From a checkpoint of a small CTC audio transcriber.
Data: trained on short made-up English sentences, spoken by a formant synthesiser in many voices, 26041 training examples, 12.0 epochs.
Rows from block 5 of a small CTC audio transcriber, named by matrix and row number. Rows with one number within an expert belong to one neuron, the router's apart. Each number is 200 + 20 x the weight over its row's rms, rounded and kept within 0 to 999. All counts start at 0.
Before each expert's rows are labels from the 100 clips, of 14976, where the router gives the expert most weight on average: "top examples" is what is common among them. Only what is clearly more common there than usual is listed. The data: short made-up English sentences, spoken by a formant synthesiser in many voices. In brackets: how many of the 100.
# router: router (model.blocks.5.mlp.router.weight, 4x384, trained with AdamW), inputs 0-127
# gate: expert gate (model.blocks.5.mlp.gate, 4x384x384), inputs 0-127
# up: expert up (model.blocks.5.mlp.up, 4x384x384), inputs 0-127
# down: expert down (model.blocks.5.mlp.down, 4x384x384, transposed), outputs 0-127

# expert 2
top examples: /z/ (100); sentence kind: statement (100); "was" (56); "is" (44)
router.2,191,184,196,169,195,211,236,162,200,217,211,169,161,204,195,203,207,160,181,183,204,176,200,199,200,224,193,142,228,201,190,163,194,201,184,206,177,213,212,230,201,162,185,231,215,208,189,209,193,218,187,215,221,197,216,191,192,200,230,184,180,228,219,205,204,221,233,199,218,228,206,175,232,202,218,185,205,185,183,228,218,174,180,190,199,191,206,234,218,188,220,227,213,192,206,183,236,176,157,204,204,193,174,231,162,197,242,193,203,205,188,199,179,246,207,193,176,203,195,182,203,230,161,210,215,209,191,203
gate.11,200,241,200,200,164,142,200,200,211,200,200,200,184,171,206,239,194,200,228,227,217,198,200,212,234,200,176,288,200,200,222,200,200,223,200,200,230,171,200,188,212,200,200,200,200,200,200,214,145,200,200,200,186,200,257,200,200,190,199,200,191,200,200,158,200,201,199,200,200,200,224,167,200,235,237,183,200,200,200,200,188,189,200,204,200,230,200,200,200,200,229,229,232,200,200,200,200,222,200,200,202,200,236,200,200,200,200,200,200,247,200,200,212,200,200,197,200,252,176,161,200,200,197,200,198,200,202,125
up.11,200,170,200,197,200,244,207,194,166,200,200,231,219,236,202,176,200,200,200,153,200,200,200,172,168,200,205,138,215,200,200,200,187,200,200,172,187,200,200,166,197,200,200,200,200,181,239,200,264,200,200,200,200,200,200,224,145,200,224,173,200,200,200,206,200,200,212,224,200,219,200,250,200,142,128,211,200,168,173,233,214,200,200,202,200,163,187,200,200,200,200,169,185,157,222,190,200,194,233,200,200,143,200,200,200,200,194,176,200,152,207,200,200,200,200,212,200,200,228,200,200,197,155,200,190,200,200,200
down.11,216,183,172,243,200,209,200,231,192,200,125,217,200,200,200,226,174,197,200,203,192,169,179,200,169,223,200,228,193,209,200,200,179,164,200,200,172,200,214,249,214,200,200,200,200,193,200,200,200,200,200,200,229,200,200,200,200,200,219,196,223,227,265,200,200,200,232,180,217,172,200,200,169,145,200,208,200,143,200,200,200,200,200,200,177,200,149,200,179,200,220,200,200,200,200,200,200,200,200,200,200,200,209,200,182,198,226,225,182,235,200,200,200,200,200,200,190,200,200,200,200,212,209,182,200,233,200,194
gate.12,200,196,241,200,198,150,200,200,200,200,200,213,200,200,200,186,200,200,177,200,246,192,200,207,200,247,238,200,200,146,175,200,200,200,188,197,186,213,186,200,209,207,187,221,238,203,200,209,203,200,200,197,200,200,173,200,207,200,200,153,208,200,200,200,244,200,226,173,246,244,200,205,193,200,189,175,200,228,224,200,161,173,185,200,200,200,223,217,234,200,200,200,200,200,200,199,196,200,226,200,178,200,181,214,200,200,200,206,200,229,200,210,200,250,200,200,200,187,200,190,172,200,200,179,255,200,190,200
up.12,200,186,183,200,200,200,200,176,177,227,190,186,200,200,200,200,200,222,200,216,200,222,200,217,200,200,165,200,217,191,202,226,200,257,197,200,200,189,200,200,188,248,200,187,162,200,200,177,200,189,216,200,200,200,200,170,200,205,200,200,200,200,200,200,147,200,200,200,200,200,200,200,172,245,228,200,200,189,200,229,200,209,161,200,200,200,181,177,200,200,200,219,169,191,200,191,189,223,187,200,200,235,200,200,232,200,200,169,200,158,183,170,200,200,190,200,199,175,200,200,204,200,225,256,200,200,200,200
down.12,200,216,158,217,235,200,200,167,200,200,178,200,171,200,220,200,230,194,200,228,200,243,206,161,200,148,200,200,200,200,263,200,200,250,200,200,200,200,175,200,200,200,200,197,172,200,216,180,200,200,200,200,200,217,228,210,200,200,200,200,200,214,200,207,200,186,208,206,218,200,185,191,200,269,200,199,200,200,200,200,223,200,200,200,220,200,200,198,200,128,218,187,200,193,200,205,209,189,175,200,189,200,200,200,170,200,193,142,200,200,200,200,236,200,204,200,200,200,200,200,200,189,200,208,181,200,200,204
gate.13,200,165,200,182,200,200,200,200,231,200,228,200,158,181,200,200,200,200,200,200,171,200,200,200,200,200,200,200,125,206,200,179,220,200,181,200,200,200,200,200,224,200,200,200,200,212,200,200,216,200,210,278,200,230,200,200,171,226,171,165,188,200,186,174,200,259,195,200,174,162,200,200,233,200,176,157,200,200,178,200,170,200,200,182,200,200,200,200,228,200,200,200,152,200,200,174,246,137,239,200,200,200,200,200,200,166,200,210,206,200,225,200,200,197,200,169,200,222,242,200,200,152,210,167,176,200,191,200
up.13,200,180,200,200,225,200,200,200,200,202,200,200,200,115,218,200,200,203,200,200,200,210,183,200,200,243,184,221,191,217,200,200,181,200,208,219,200,200,230,230,228,173,200,200,189,217,200,200,200,192,190,202,200,200,200,200,193,200,200,200,182,200,200,200,198,200,220,200,200,200,227,200,251,215,200,212,198,196,168,203,202,200,211,200,235,200,220,222,249,200,207,232,200,210,200,206,200,200,200,183,230,220,227,200,203,200,177,200,215,159,200,200,188,196,200,243,200,200,200,200,200,175,193,180,170,167,187,165
down.13,200,206,200,236,200,186,207,200,200,231,200,200,196,220,221,192,200,200,197,205,211,200,208,194,200,184,200,180,243,200,200,213,204,200,167,251,200,200,200,197,200,208,200,200,200,200,191,200,178,200,176,234,223,200,200,200,222,211,214,200,200,205,238,200,217,200,212,183,224,173,200,200,200,200,204,200,148,200,246,200,249,185,179,277,200,200,210,200,188,187,219,200,200,209,200,260,200,200,224,200,200,167,182,200,200,200,216,166,150,155,192,189,188,200,201,195,200,202,200,200,207,200,177,177,211,208,200,200
gate.14,172,200,200,226,200,200,200,200,200,127,209,223,200,200,226,200,206,200,200,221,200,200,216,200,162,187,229,200,200,200,206,200,200,184,190,235,242,203,200,224,200,171,200,200,165,160,195,200,200,200,200,163,208,161,200,200,200,200,200,200,246,191,200,200,200,200,200,243,200,180,200,200,200,187,234,200,225,204,200,248,182,134,200,200,238,200,244,213,199,200,200,200,200,220,165,200,200,246,163,200,193,194,200,183,245,200,176,200,200,200,200,200,200,250,200,246,226,200,223,185,178,200,241,200,200,232,231,200
up.14,220,200,200,235,200,200,200,172,200,177,214,200,192,201,200,200,200,200,224,197,212,212,200,200,149,202,200,184,200,208,200,155,200,176,200,200,200,216,200,210,210,199,200,182,200,172,200,160,201,200,153,169,200,171,218,201,178,196,200,200,200,202,200,200,179,200,200,219,200,200,200,199,200,200,214,193,227,201,183,235,200,178,219,145,224,200,200,200,200,200,200,200,200,180,206,186,200,200,175,217,229,200,191,200,200,200,200,200,169,200,251,227,200,200,200,200,229,221,200,212,200,229,215,200,200,200,200,243
down.14,170,163,200,200,200,190,196,239,200,200,200,200,200,200,200,200,200,200,200,208,200,200,200,200,200,232,247,200,200,198,131,210,200,200,200,244,200,200,175,177,200,240,212,228,247,200,173,200,200,200,200,200,253,200,200,228,201,167,200,200,200,178,190,204,200,200,243,200,150,200,216,200,200,200,218,227,200,200,200,151,196,200,200,200,200,195,240,200,217,213,190,200,229,200,200,200,200,208,200,200,212,214,235,200,200,200,173,178,200,200,200,200,200,187,198,189,172,200,200,239,216,168,251,173,177,219,216,182

# expert 1
top examples: /ɔ/ (60); /dʒ/ (50); sentence kind: request (47); "orange" (41)
router.1,183,221,213,234,204,183,172,181,188,201,190,197,244,186,206,180,195,216,190,197,158,199,218,187,198,213,174,231,231,192,192,197,184,221,212,204,215,204,233,161,175,196,182,197,217,219,250,244,195,221,203,185,207,205,182,173,202,245,195,173,212,194,182,221,206,213,197,248,196,198,176,222,170,217,174,180,209,186,185,177,223,200,213,163,196,168,188,183,181,218,205,165,183,145,236,202,204,195,204,197,197,212,192,186,189,217,201,166,201,176,221,208,230,171,234,203,184,193,217,175,212,190,196,202,201,218,202,201
gate.0,200,200,256,210,200,169,195,177,202,256,165,200,200,200,200,200,248,200,206,248,200,200,200,200,200,200,197,200,218,200,223,200,200,200,253,199,200,200,200,221,200,191,206,229,176,222,200,173,200,189,231,177,167,216,242,200,188,200,200,200,215,175,200,251,196,200,183,200,200,200,200,200,219,200,200,246,200,212,200,200,200,200,200,159,187,200,195,213,200,200,163,200,200,200,200,173,207,237,200,200,178,200,200,200,202,183,200,170,200,211,200,153,200,200,217,215,228,200,153,200,214,200,200,181,200,200,210,200
up.0,200,225,238,200,175,200,200,200,247,200,239,221,215,191,200,177,163,200,200,231,200,200,200,225,200,200,200,200,200,211,200,200,163,201,200,207,200,200,192,200,200,168,200,146,231,200,162,189,200,200,232,200,218,200,173,228,200,200,208,171,200,200,200,200,200,176,200,211,262,171,238,200,200,200,170,230,200,200,206,200,214,200,200,200,169,187,200,188,222,203,191,222,200,200,200,176,200,200,173,161,200,200,172,200,224,200,200,165,200,224,231,181,252,182,224,200,200,246,172,221,176,218,151,200,200,185,195,200
down.0,200,200,238,200,216,228,208,200,200,233,200,178,209,200,190,248,178,200,182,221,198,200,130,200,234,200,200,180,200,200,170,174,200,192,200,200,192,226,200,200,189,200,231,200,171,220,200,200,200,210,235,200,208,161,200,200,200,200,200,183,227,206,200,172,179,220,200,200,200,200,200,200,157,200,181,200,200,198,200,200,197,172,200,161,225,200,243,178,181,200,224,200,165,200,200,182,200,200,200,221,200,227,161,200,200,161,200,205,200,227,213,200,200,205,200,178,200,200,200,231,186,191,226,200,200,200,200,200
gate.1,200,200,200,193,218,164,221,200,176,200,187,200,229,200,200,200,230,183,203,194,218,179,200,222,171,184,200,217,201,200,228,156,192,193,210,248,200,200,209,205,204,200,200,200,196,217,176,200,205,205,192,200,203,200,200,200,200,200,199,153,200,223,234,235,236,200,193,199,200,262,200,207,193,200,139,203,200,178,200,200,206,200,200,242,202,162,176,200,200,200,208,171,200,200,168,200,200,171,200,184,247,205,199,200,187,200,200,222,200,200,200,200,200,253,180,213,232,200,214,171,212,214,200,200,191,162,200,167
up.1,168,200,200,224,250,200,200,224,193,200,200,200,200,200,200,200,168,200,200,200,222,200,155,234,159,200,219,200,200,208,200,155,198,288,200,192,200,201,200,200,239,200,201,200,200,200,143,200,173,164,200,200,200,200,151,200,200,200,200,200,212,200,216,200,182,200,180,200,245,224,162,213,200,200,200,173,200,200,200,219,184,191,200,227,181,149,197,200,222,200,167,158,200,177,228,217,229,200,200,200,200,200,191,203,234,200,239,200,175,237,238,230,186,200,194,211,200,200,200,217,186,200,153,178,179,226,176,200
down.1,200,180,200,216,200,200,219,200,198,200,202,177,235,200,200,200,200,139,234,200,223,201,200,168,200,230,183,248,200,200,200,247,200,197,161,223,175,200,218,194,156,177,200,200,200,200,172,200,200,228,200,200,244,200,200,200,200,206,200,223,246,200,200,200,200,229,200,210,200,209,149,200,204,215,192,182,233,200,200,200,197,200,200,191,174,200,200,199,202,200,253,200,200,200,162,200,200,200,200,200,200,200,190,227,255,232,200,200,200,200,200,231,248,200,203,224,209,191,219,200,188,200,200,239,191,200,179,200
gate.2,170,200,200,234,200,200,200,200,210,159,247,222,200,200,200,200,147,200,200,200,227,200,175,200,200,200,200,200,200,200,210,200,168,200,200,207,230,200,204,200,262,200,182,200,200,200,216,200,200,200,200,200,200,200,174,200,200,245,223,241,171,200,227,206,200,200,200,200,200,200,200,196,248,200,237,231,200,200,200,200,200,200,200,200,200,200,235,200,200,235,150,154,197,158,249,200,200,178,257,200,200,150,200,188,200,200,200,156,200,171,188,134,174,225,192,237,198,200,143,200,200,235,202,232,200,200,200,226
up.2,202,200,208,200,201,200,200,167,200,200,181,200,200,244,200,200,154,224,191,200,200,200,177,200,174,183,189,200,200,222,200,239,200,200,184,235,239,200,200,199,217,174,163,193,200,152,217,210,203,200,167,174,200,200,200,200,200,200,207,209,200,200,200,200,198,187,200,200,208,200,200,200,203,162,211,182,221,211,217,152,200,234,183,200,187,200,163,223,200,200,200,200,200,200,200,203,200,193,200,200,184,187,163,200,200,204,200,194,200,200,203,153,203,200,171,224,200,173,200,235,216,200,197,223,200,178,200,200
down.2,200,168,200,200,200,200,200,226,203,232,200,200,200,226,200,200,192,198,200,200,200,200,178,200,170,200,177,215,200,179,191,230,200,185,200,200,200,156,200,200,200,200,200,200,200,200,158,260,225,200,200,200,200,200,170,208,197,238,246,200,200,200,200,176,191,243,200,200,200,211,200,200,200,200,200,195,199,201,273,210,200,200,200,199,177,199,200,200,214,200,200,200,200,190,200,162,201,221,200,177,209,148,200,208,200,229,200,220,224,200,200,176,200,186,176,208,200,190,200,173,200,179,200,200,200,207,200,184
gate.3,209,231,178,208,214,200,150,181,200,204,222,200,154,205,200,200,200,232,241,200,200,202,200,200,200,200,229,228,209,200,200,186,200,197,200,200,200,207,212,255,179,193,200,200,209,225,200,196,200,200,219,200,195,200,200,160,200,200,202,200,200,196,163,192,200,210,249,200,167,227,200,191,189,200,200,200,200,200,200,200,200,197,235,200,238,200,200,200,182,171,194,182,247,216,162,166,200,200,200,210,150,247,212,212,227,200,200,200,200,200,200,198,200,275,233,200,183,200,200,220,200,200,200,200,140,130,219,200
up.3,200,200,215,200,194,200,200,233,165,210,169,200,200,216,256,223,200,200,193,207,200,200,199,200,241,233,200,167,184,200,200,200,200,181,172,200,200,210,227,218,200,175,196,200,200,220,200,200,200,200,204,200,135,200,200,232,200,200,200,191,182,196,200,175,227,183,200,163,189,214,193,200,194,200,200,203,189,221,203,189,200,200,207,167,190,200,200,172,206,200,204,218,200,173,205,200,173,200,192,215,216,184,193,197,200,200,213,200,219,184,211,211,217,135,200,200,200,215,229,208,200,204,194,200,183,197,200,200
down.3,200,179,191,256,265,215,222,211,200,181,216,219,141,186,171,154,175,177,230,188,200,200,172,201,196,130,200,220,200,200,185,200,195,200,200,200,160,182,164,200,200,206,161,200,200,186,200,207,219,200,176,217,207,200,183,200,200,182,207,200,200,200,226,200,200,216,200,200,201,207,201,252,200,200,200,200,201,189,186,187,179,200,200,200,153,182,200,225,200,200,200,200,200,200,200,200,200,165,200,200,200,252,200,211,151,135,200,200,200,165,200,200,230,200,238,167,185,226,178,177,200,200,200,219,197,200,200,200

# expert 0
top examples: number of words: 4 (94); sentence kind: question (91); /w/ (66); "where" (58)
router.0,170,219,205,189,177,195,162,213,220,231,238,223,206,213,185,210,215,202,252,214,219,217,221,253,208,237,220,220,185,232,208,216,197,210,193,192,188,205,183,203,217,182,166,186,158,182,185,190,196,180,182,207,183,235,223,205,202,168,190,226,171,191,219,202,196,218,185,201,201,206,207,215,218,205,228,243,230,167,218,204,193,208,222,192,191,234,188,229,234,190,174,190,180,199,217,221,180,160,200,168,173,206,184,195,197,204,203,199,238,187,181,175,220,225,232,186,217,200,185,226,205,199,207,236,221,195,184,170
gate.11,200,198,206,196,200,200,200,200,155,200,200,200,220,200,200,186,200,191,204,200,200,200,200,226,171,229,205,200,200,234,192,200,200,200,200,200,200,200,217,237,200,200,200,250,200,207,200,198,200,176,200,200,179,164,210,200,211,200,199,200,200,152,163,249,200,145,188,255,200,200,154,200,167,239,214,200,178,179,200,159,200,259,217,209,200,163,191,200,200,227,193,248,214,200,200,200,184,200,200,200,251,200,174,231,192,200,200,200,193,204,200,164,162,167,201,200,245,200,212,171,200,194,209,172,200,165,200,206
up.11,200,200,200,161,200,211,200,247,200,193,205,170,184,222,212,200,201,200,178,207,200,200,200,200,220,200,200,200,173,200,200,167,200,200,211,202,200,200,200,205,200,229,200,237,200,200,193,171,200,169,247,200,200,200,252,200,210,200,175,200,200,148,175,200,166,200,200,204,227,212,213,162,200,215,200,168,200,200,200,188,196,200,216,200,219,195,200,200,229,200,233,200,194,267,215,219,200,171,217,200,236,198,200,246,200,201,200,220,200,251,174,152,156,146,232,190,200,189,255,200,194,187,221,200,200,200,231,173
down.11,200,200,200,157,200,163,226,165,229,203,161,200,229,171,237,200,200,204,192,199,227,213,226,180,200,200,200,210,254,200,188,200,200,200,207,159,200,200,200,224,246,246,199,169,200,170,200,200,177,213,200,200,200,231,213,194,180,200,200,200,200,217,227,193,200,200,217,216,180,207,169,198,200,213,178,180,227,200,164,200,171,200,200,273,232,200,225,226,200,200,171,213,200,157,200,147,200,200,211,195,200,145,200,200,210,149,224,166,200,186,200,160,200,184,182,218,200,173,166,176,201,191,200,253,163,200,200,200
gate.12,227,138,162,200,200,209,200,170,198,200,164,200,200,200,197,206,200,200,178,200,200,214,200,200,207,200,212,200,200,167,200,200,200,200,238,197,190,145,200,198,174,200,200,185,178,200,199,200,193,195,200,200,190,238,164,200,274,200,200,200,180,200,200,200,200,200,200,200,200,200,200,200,161,205,200,200,202,180,188,176,200,231,200,200,200,190,193,227,243,200,200,200,200,200,198,200,200,200,187,192,200,200,200,200,200,200,186,162,200,200,219,200,142,200,194,257,200,222,200,191,149,200,200,200,200,200,203,200
up.12,193,231,174,238,213,222,231,200,210,200,254,200,200,231,197,231,168,225,243,200,200,151,234,200,236,200,200,200,200,200,200,240,171,221,213,181,200,194,200,200,200,193,200,200,200,175,194,220,200,200,238,200,200,242,200,200,200,200,192,192,197,200,182,200,200,200,200,207,191,188,200,200,222,200,193,200,269,200,200,249,217,231,200,232,202,200,212,200,179,200,200,200,213,243,198,205,177,240,200,228,195,200,200,167,240,217,200,170,200,184,204,200,227,197,213,187,201,149,219,201,232,234,200,200,200,200,228,200
down.12,200,200,206,200,200,200,161,200,200,200,200,200,184,179,239,144,200,200,200,176,226,234,208,200,200,177,248,200,185,183,220,200,203,229,200,200,200,180,158,232,182,162,180,200,200,215,230,200,181,200,249,249,200,200,200,199,200,200,153,162,200,165,245,236,200,200,200,162,200,164,192,180,227,229,200,183,200,195,200,200,177,200,200,197,190,173,165,192,229,200,195,200,217,200,200,248,200,165,186,238,200,200,215,170,200,237,200,200,196,200,200,240,200,200,200,200,233,200,200,200,207,200,200,200,206,185,144,200
gate.13,200,200,200,200,196,200,200,200,238,200,190,200,200,200,200,215,190,200,186,223,200,200,195,164,200,193,200,200,198,200,200,144,200,200,200,200,237,185,172,200,173,200,195,200,200,182,200,200,158,184,200,200,198,199,200,209,200,200,200,200,200,200,222,229,179,186,208,202,200,200,203,200,212,205,200,200,200,200,199,200,200,194,164,167,197,200,200,185,200,200,200,164,217,200,192,221,200,146,200,173,236,224,186,200,200,200,200,236,200,245,200,200,200,149,200,200,190,183,200,186,200,209,195,230,168,200,209,200
up.13,200,169,221,200,200,200,200,200,199,179,226,210,200,180,210,190,192,200,234,200,200,211,200,200,180,200,200,217,241,246,248,200,200,145,200,200,179,200,206,168,200,196,200,200,190,200,216,200,206,215,200,200,200,196,225,176,228,228,200,200,200,200,166,168,200,211,181,200,163,200,200,199,155,168,182,240,200,200,200,155,200,216,244,222,200,200,208,189,185,200,210,200,200,200,200,243,185,238,236,218,206,200,186,219,181,267,200,181,200,200,169,241,205,200,234,242,200,200,190,234,181,200,200,174,200,200,173,170
down.13,200,214,200,141,205,200,235,200,171,200,227,158,204,200,187,200,200,200,200,200,200,224,200,234,200,249,234,200,200,209,200,200,177,215,219,200,200,163,200,210,200,200,200,165,200,228,186,224,224,200,183,245,158,200,176,200,182,222,193,216,212,200,200,200,200,176,194,200,194,186,223,169,153,216,200,138,166,196,181,200,198,200,212,193,170,129,220,200,216,142,200,153,204,200,200,165,200,200,200,250,200,220,200,200,186,200,200,200,223,200,200,200,200,136,200,203,200,193,200,243,200,200,195,189,200,200,200,165
gate.14,200,223,220,156,212,200,210,185,200,200,200,200,200,200,163,200,200,214,240,200,210,200,227,237,185,200,228,203,200,200,200,212,200,200,192,200,201,221,200,210,172,200,200,200,207,200,230,227,210,200,200,200,170,281,232,180,210,183,200,137,200,200,200,170,158,228,156,140,200,222,200,188,168,200,200,244,206,253,200,154,200,200,195,187,183,166,236,231,200,202,236,222,200,200,200,166,200,216,200,195,200,200,200,200,219,200,200,202,212,168,163,236,200,200,172,208,200,200,167,200,197,185,200,200,200,239,205,149
up.14,200,210,216,137,210,174,200,199,200,182,194,200,202,200,200,200,200,200,216,200,245,200,245,200,194,204,233,232,199,179,194,218,200,195,200,200,192,206,200,200,198,237,200,165,200,200,213,234,212,200,200,200,167,256,195,200,240,200,237,163,183,200,180,200,174,200,152,200,196,200,184,161,200,200,188,212,197,287,200,200,200,200,227,199,200,183,248,249,200,195,200,200,200,200,200,200,180,243,200,196,179,191,206,210,225,198,200,200,200,200,200,247,217,169,200,200,200,200,210,200,200,200,193,175,203,200,200,200
down.14,222,187,187,177,200,197,205,205,169,179,240,189,214,217,200,239,186,200,181,172,200,219,167,164,177,192,200,211,200,200,204,188,206,200,165,159,142,266,200,200,165,168,163,157,146,189,205,200,204,200,200,200,194,200,251,200,145,226,158,200,200,200,200,174,186,200,200,200,193,200,188,200,229,203,200,200,211,179,204,200,190,200,200,200,200,219,200,200,205,179,200,214,198,200,187,199,175,200,200,187,200,200,216,200,200,200,200,254,211,167,191,145,200,200,239,188,200,200,216,200,260,187,200,214,161,145,226,223

# expert 3
top examples: sentence kind: statement (100); /æ/ (66); /ʌ/ (55); /dʒ/ (43)
router.3,238,210,223,204,202,217,227,234,197,191,175,173,227,230,209,197,225,232,192,169,227,158,189,181,207,188,184,201,198,217,218,182,192,171,189,225,211,175,160,180,192,241,232,215,226,199,210,196,212,228,240,207,187,216,182,212,207,212,233,225,201,220,212,211,192,129,208,211,235,188,231,184,214,198,202,201,168,191,198,185,205,211,175,230,214,197,187,197,207,232,216,211,224,212,182,201,190,196,202,231,225,214,186,215,219,223,200,248,179,207,217,200,187,172,208,194,199,214,188,201,210,189,200,211,223,213,213,229
gate.11,237,200,200,200,200,200,200,191,200,221,200,266,201,200,200,200,172,200,226,207,200,200,200,177,202,200,255,200,196,200,162,200,200,175,187,146,200,198,200,170,232,200,200,221,200,200,247,200,200,200,170,188,200,200,233,200,200,167,200,191,200,177,241,200,200,200,187,200,200,164,200,200,200,240,148,208,141,200,200,198,200,142,225,200,200,234,200,200,200,181,200,260,249,186,160,200,200,247,200,237,200,200,200,178,200,190,206,200,200,209,251,200,195,200,200,200,200,200,244,196,200,200,215,209,200,200,200,202
up.11,200,200,200,184,200,201,200,161,204,173,201,220,200,200,212,200,200,159,200,217,200,200,200,167,200,200,205,200,200,154,200,188,200,200,185,250,246,196,192,200,200,253,200,200,200,200,200,200,200,200,200,229,151,200,149,200,190,200,200,184,183,200,167,200,200,200,153,180,206,203,200,207,200,200,200,200,200,200,200,200,210,200,200,198,200,200,213,200,157,200,200,200,200,177,214,200,151,136,150,200,200,200,176,200,156,237,200,175,226,200,200,200,200,210,200,200,200,204,212,200,200,200,211,200,192,149,200,196
down.11,238,200,200,200,200,200,165,200,200,163,197,200,178,200,171,200,201,142,199,200,200,222,200,200,224,220,200,198,176,202,200,200,200,224,219,195,254,200,200,235,171,202,200,189,200,214,193,200,178,170,200,226,200,217,187,209,200,200,200,243,200,190,193,200,201,200,247,200,200,200,200,167,179,184,200,180,200,200,200,200,197,200,212,198,180,200,200,200,200,200,242,216,200,192,200,227,243,200,228,229,200,200,200,200,110,217,200,200,237,188,223,200,200,184,180,212,200,221,200,200,181,202,200,200,198,230,200,200
gate.12,200,183,244,200,157,200,178,200,184,200,200,200,203,200,200,163,200,200,200,208,224,200,200,189,200,209,252,212,234,200,200,167,200,177,235,257,200,256,180,200,209,224,200,204,200,200,209,132,200,200,180,209,238,200,228,200,228,200,200,200,229,200,200,200,200,200,230,200,218,200,191,205,239,229,176,190,209,142,192,180,241,200,200,200,200,282,200,206,200,190,200,232,239,251,200,200,223,186,240,200,208,200,200,200,162,166,216,231,186,201,209,200,200,200,194,200,153,196,222,200,220,200,200,177,230,180,149,145
up.12,200,200,191,200,200,200,200,184,200,200,179,200,200,184,180,200,200,158,160,200,216,179,200,171,194,200,200,200,200,241,200,200,200,215,200,225,200,143,234,234,200,218,200,160,200,198,200,200,194,200,200,200,200,165,200,199,201,200,200,194,200,161,244,219,194,200,200,200,200,174,208,189,161,233,194,200,200,200,200,200,222,236,200,200,212,245,229,200,200,200,195,200,200,200,200,234,200,200,200,200,202,200,200,180,196,200,200,200,200,207,220,190,200,200,200,200,216,179,192,186,171,200,176,200,175,200,172,241
down.12,200,200,200,188,166,200,200,200,200,200,236,200,148,187,200,200,200,166,169,200,213,169,225,200,208,200,200,200,200,200,200,200,185,200,200,180,200,241,214,200,200,200,212,200,200,187,203,195,200,224,207,189,200,200,187,195,200,200,183,178,200,200,200,200,200,200,200,203,151,200,223,200,215,193,184,192,200,200,200,200,200,200,200,215,200,269,200,200,200,200,200,212,188,169,224,200,200,200,200,173,224,205,181,200,200,183,200,200,200,168,200,200,224,196,200,249,200,200,200,213,200,223,203,169,200,202,200,200
gate.13,200,192,200,184,240,200,234,200,200,200,200,200,209,244,190,200,200,200,200,200,200,209,200,201,209,232,200,177,219,200,200,200,200,230,176,221,200,200,206,211,235,200,226,200,200,200,200,200,200,200,200,182,200,177,200,200,200,200,200,195,200,234,213,201,200,200,221,200,150,200,174,167,235,201,191,200,200,200,179,200,237,180,200,200,223,200,200,200,200,200,200,200,218,236,205,145,200,134,174,136,263,212,198,187,185,184,190,200,200,200,207,199,200,200,200,200,239,199,212,200,200,200,264,200,249,241,200,176
up.13,200,200,200,200,200,200,168,200,208,258,200,200,200,225,200,200,205,200,218,200,200,211,200,200,200,251,200,200,202,200,200,200,197,200,200,200,200,200,206,222,200,189,200,200,200,179,200,200,221,200,200,200,239,200,200,200,200,200,218,200,216,200,200,211,200,200,200,200,200,200,200,192,245,187,200,200,221,200,200,169,200,242,200,200,196,178,200,200,164,189,200,161,200,180,200,188,200,172,122,200,182,200,200,180,208,252,207,200,202,200,200,208,210,268,202,200,200,200,186,233,200,195,200,198,232,200,200,200
down.13,178,276,200,200,200,200,200,169,200,200,223,200,213,200,200,200,247,230,169,200,200,169,200,156,200,200,200,195,200,245,200,200,200,200,200,228,200,212,200,188,200,200,200,200,200,200,200,245,200,200,203,200,201,200,247,204,226,200,254,200,200,200,200,188,175,206,209,200,200,226,145,200,200,200,223,200,161,158,224,200,200,200,200,200,200,240,200,215,200,200,143,180,220,200,200,223,200,198,224,200,228,200,200,214,149,227,211,196,147,241,200,209,200,200,208,200,197,227,138,199,200,200,200,211,235,200,200,179
gate.14,200,152,200,234,200,200,218,157,200,184,200,200,226,167,200,200,200,200,200,206,204,211,200,200,226,257,200,200,200,249,182,214,170,176,200,199,200,164,200,200,200,200,200,200,207,240,217,148,208,185,200,200,200,172,200,200,200,256,200,200,150,237,167,200,186,183,174,230,200,200,169,200,200,246,229,200,182,200,169,200,219,224,212,200,153,200,200,200,200,200,200,200,219,226,200,200,180,200,200,201,190,222,164,200,144,200,200,200,200,200,166,200,200,200,200,200,238,235,202,177,168,200,244,200,226,200,199,183
up.14,237,168,200,200,200,262,217,200,200,200,200,200,200,200,200,200,221,200,200,200,249,187,185,200,200,200,200,221,160,211,200,200,200,200,163,190,200,200,221,200,155,223,200,217,200,163,200,189,200,235,200,200,186,200,200,200,200,200,238,204,163,250,200,232,218,229,200,186,200,200,207,194,200,217,256,200,207,173,200,200,165,200,146,238,147,200,221,187,204,200,200,204,175,178,229,221,222,200,200,223,177,210,200,214,200,200,152,210,200,205,236,210,200,189,175,213,200,200,158,200,200,200,200,239,233,200,200,200
down.14,200,200,200,200,200,200,200,188,200,198,200,200,187,200,200,200,197,220,200,262,200,200,197,206,169,200,164,199,215,172,215,200,151,164,200,191,200,200,222,200,221,144,200,200,200,200,205,240,223,200,175,153,200,208,200,200,200,194,245,188,148,199,223,169,209,200,200,200,213,200,148,179,200,239,163,200,193,200,164,240,200,248,200,200,202,200,237,200,200,200,200,193,200,200,146,200,212,225,188,200,189,170,200,200,180,200,193,211,162,249,200,200,200,200,200,200,200,200,200,200,200,171,200,200,200,219,200,192